A small CTC audio transcriber, trained from scratch: log mel input, batches of 128.
Rows from block 12, named by matrix and row number. Rows with one number belong to one channel. Each number is 500 + 50 x the weight over its row's rms, rounded and kept within 0 to 999. All counts start at 0. Numbers have three digits each. After the name is the row's rms in percent of the matrix's.
# convs0: first width-7 conv (model.blocks.12.convs.0.weight, 208x208x7), inputs 54-71, a 7 kernel for each
# convs1: second width-7 conv (model.blocks.12.convs.1.weight, 208x208x7, transposed), outputs 54-71, a 7 kernel for each
convs0.18 101:523556496594527489406480540498547519516556456528528477509546459485494502569505504437519494528491561445467521477476436561584467414474451572523464514564514452529526547483422490453390509492464522537603525577512628516495519501488441459529526442549513540460551493437442485478529370454536550464487485470477409542544495479456488553547506492466396532460522498547509564508482482545543461
convs1.18 106:483561480460499530526513515429476495524448475579546551559582532387457498454513497471472554548473556430447393519594502471443526592456488487530492503570502509490429427474528509555538456502507451441510542548502553516566575502499515581466448434529470479466457594524396493505440420514495553478489503530535489450461559549490506525538449557503418378535486517555537590534596495525474503
convs0.19 098:538556536496545538467488469522503560477510552538495545486544548477536558519437410483395421444600522592533546626501537514534443367440547575443429471469475474463542533526587608521483515563559668499518481440531499511542518537584583567568600541571545434451492433497523491579557372479489554477504560366411497562493505485433421455469489524539417483522509517564510506520529457524611571
convs1.19 101:506496502472522486590545501436530577502536534562533508559576493539483548453461399498481497486463547514475472474516537486393413536510507494520443549475490485494469472511612533473486513488491597483477512514486444479512524517508523491565534558518588521440445539516514540535500397446442541541500493473493497482514504429483487497480489517515426391460482431567569463544468447521479417
convs0.20 098:482529581518508523555592523475554459516482357489529500507579666412461407543497523543603525477507472521544543516394467459419481329504476535464527542556564534475475481476480521562489479482453479450466440417508545536527428533445491497463464494513556412509528669506449483516562432492513481455528505548537439456459540548441482475514517534564424489518483490551464580599495488548560494
convs1.20 106:508494456463494497527398471436407569512511431463485522536449437429449438475480459429653533470445444337479511483482528468505513521446504481427530514489575551411455471457543495475407434489546557513531518528475414494435533541512499440528498600569482493495524555547541464476410482515493504554523421512565512484494449530581541538528468385547363458468520579462547473496527504556465472
convs0.21 100:559525514522526531569537477452530492522559467433483436482459549399537508444447534504449502516488509561579455492525599594540558505499470513476544472388435533460500463535455539465425478518548550525476480543491550475477445456471526501443447487558466489555430497501492503531564572439503577574507504461514526509464565570512572533553509471523490425383518531492570462502504472514538615
convs1.21 092:471543606489521516560434530525462392498477592525467463487498537523562461439475434442590518484521515492528554588542631576582564422481503491512519517499438564512576507506437521501529509522519473474472514589461506537533410385449489495370439575589506471528561532508451536450576495551541529479462426436451517590545484497500543556598491493524420443440521524533539614535439456412425491
convs0.22 098:483494456550435430492439492508493515473455465454448440584494471489403425412539571507507472511453539401445643517541477515490545551536450473539537517526482461517524484470576535547425555481502394382422510440499512472448537508541567620563488540503425428482528512465483496512487502581568508530598504565493525488454500546417449426484551479545508479437467512606556482432541471507480525
convs1.22 091:543613520529476433390349454554456401487458448470589502519534496473488459496485508537475490591478516530579484420541438450552540554570552559487500546553541495425466478596483539536545469523582470512525567505480505484453429465453509640563439433508518537554561493583597572498503481380466492503498500502457412505489542573459550520525479464418557435478485518514528451471481458548551544
convs0.23 096:512492500548562555561497572466433441484546579505414512419514553524489469519486532522535464456434498540503553603517476484576534547471421540542529546523472514481460473437547520532514507432437417471464521483456482548554633505563518529562557514603468500492518492479498539501483608547554560409487453426468487509545497411477509476532418516423536503553500452538484467398466532522509494
convs1.23 107:409474485560562500424585594506522504489474432503438487498450529477476561532576511520502540464460444473570553522482570543500488540536526503386511492525517506498524529553459508571470474481589510567570481468457438468494544505500448507517480446463491556573404479488571575564468642505450495522542429529450509587580491552469506431464514482465503554501528478423508461422486514525570611
convs0.24 094:578513511459516485506511557582502455531478356522489498566498482427455490476517524528445453492514519476477452530493487526540567468464485527434525464512491512485477457493594391443494390453503552542499479442503521487473536516486496518475475450445430470489569448527406479563543448547535483478513512422480587593455429498513534469533418508552470525423453460505495513442447412532541576
convs1.24 085:487453391448440542442541546559561432467390519527499470583554488451555447511449427513398518478402553425466427491538564489462559516510489482489476452455463477539408451529583497568565491501473492488549597549535447389456530512490510635483476469482449507428473484448485440464528528516481500518544545595489462569595470439516474453469582504461542539553448395439487646506452468378504408
convs0.25 100:541487463509515506469498553547418525470420435460431473474505439523505455437462557413426492469384485482546531569537513549469534433407544567533506469548579454454520582541478546515466514586542481431458417482457463426465518470422453515530546469460466533536477497475571488613519482519475474487462564482550504471456500589426494482487513528445515509518484572481439607548545527543494463
convs1.25 096:518513488499513472487493461530503471484508486555537503439565480457554452475480533490495476458519461466419453427494468455566516528616653631531537508449422438526522453476395538509571574468455558533440401435553538473517529510537521474512519501446533491438535505567657514566532498516539560523495509474481515430401500577529626505514493464408419394526499476482480493498506485468554467
convs0.26 102:495461480525470468522574514499522527633544567580443480464436503493451505537495642551452398434491441452415494399541453481446495585453482460528478513547575446533438504561393429513500539516499561543433453455504549557494566490479513481516585531432458588516495520499556551549578540462450522500491436551515419421475437441453528574469566513484561531485502433445508528620592523547556580
convs1.26 097:502470541637564530417555547514543502543543553514511511556444491430454430580556478475578538515452511543581540611529470448505578407487470528496464411482412469446450552512515540514501518501444573484531472642410509585554416435521474479548478554533508593598416549517455425460402473457531558421505494489480533398436456584533513507460502537549481534509477475414430349486535506463526536
convs0.27 095:489527470533558523510436498537514479573495550510443531547504458450512503488569472452440450443482477473548467443443528542450428538492475462472468441489509580514482509526428507527475537504514635443444458389489466527539514543474457466422467487556473542519378521548489526476461458572511467436545518462424466436500532622506492485532500541489455514463490488452488539446579498481484435
convs1.27 111:493503465462481464450472468598556498448461551527568567468490482553488539478493491627407492534466485447467533584485449494477519449429499504490510502511578555404503479533506514489398541539497462529499493445588563467469532465583482536530518481517463517527400514491492472531513491484511506452530521514516424429477531552538474391455446519537463531549441488504487487495470446508534624
convs0.28 097:526506502507465444418440453438604514518367462495428447470402502497517522584475392367470475462504556488523487522554440445460525534504474525486529494576592493454548476471459525490474492480547495441433384470464439490551465480493438502415517466422593561451530569515452442468443523506508543498424481465415472505508579550556550498605546601583431418450528454503484489546470409472476466
convs1.28 093:519519591642520442458520557631557454486450494567456403525512519465479402443461427472551476439558500466513611404418433489444425484540504608584592604518502487467494420470459539486448493532456492558481464384547589489531567555492535581560534551523447456536449582567501431468521479514561518464432445473531458441499519544511453523482405392452447495504544483405472400368416459442493480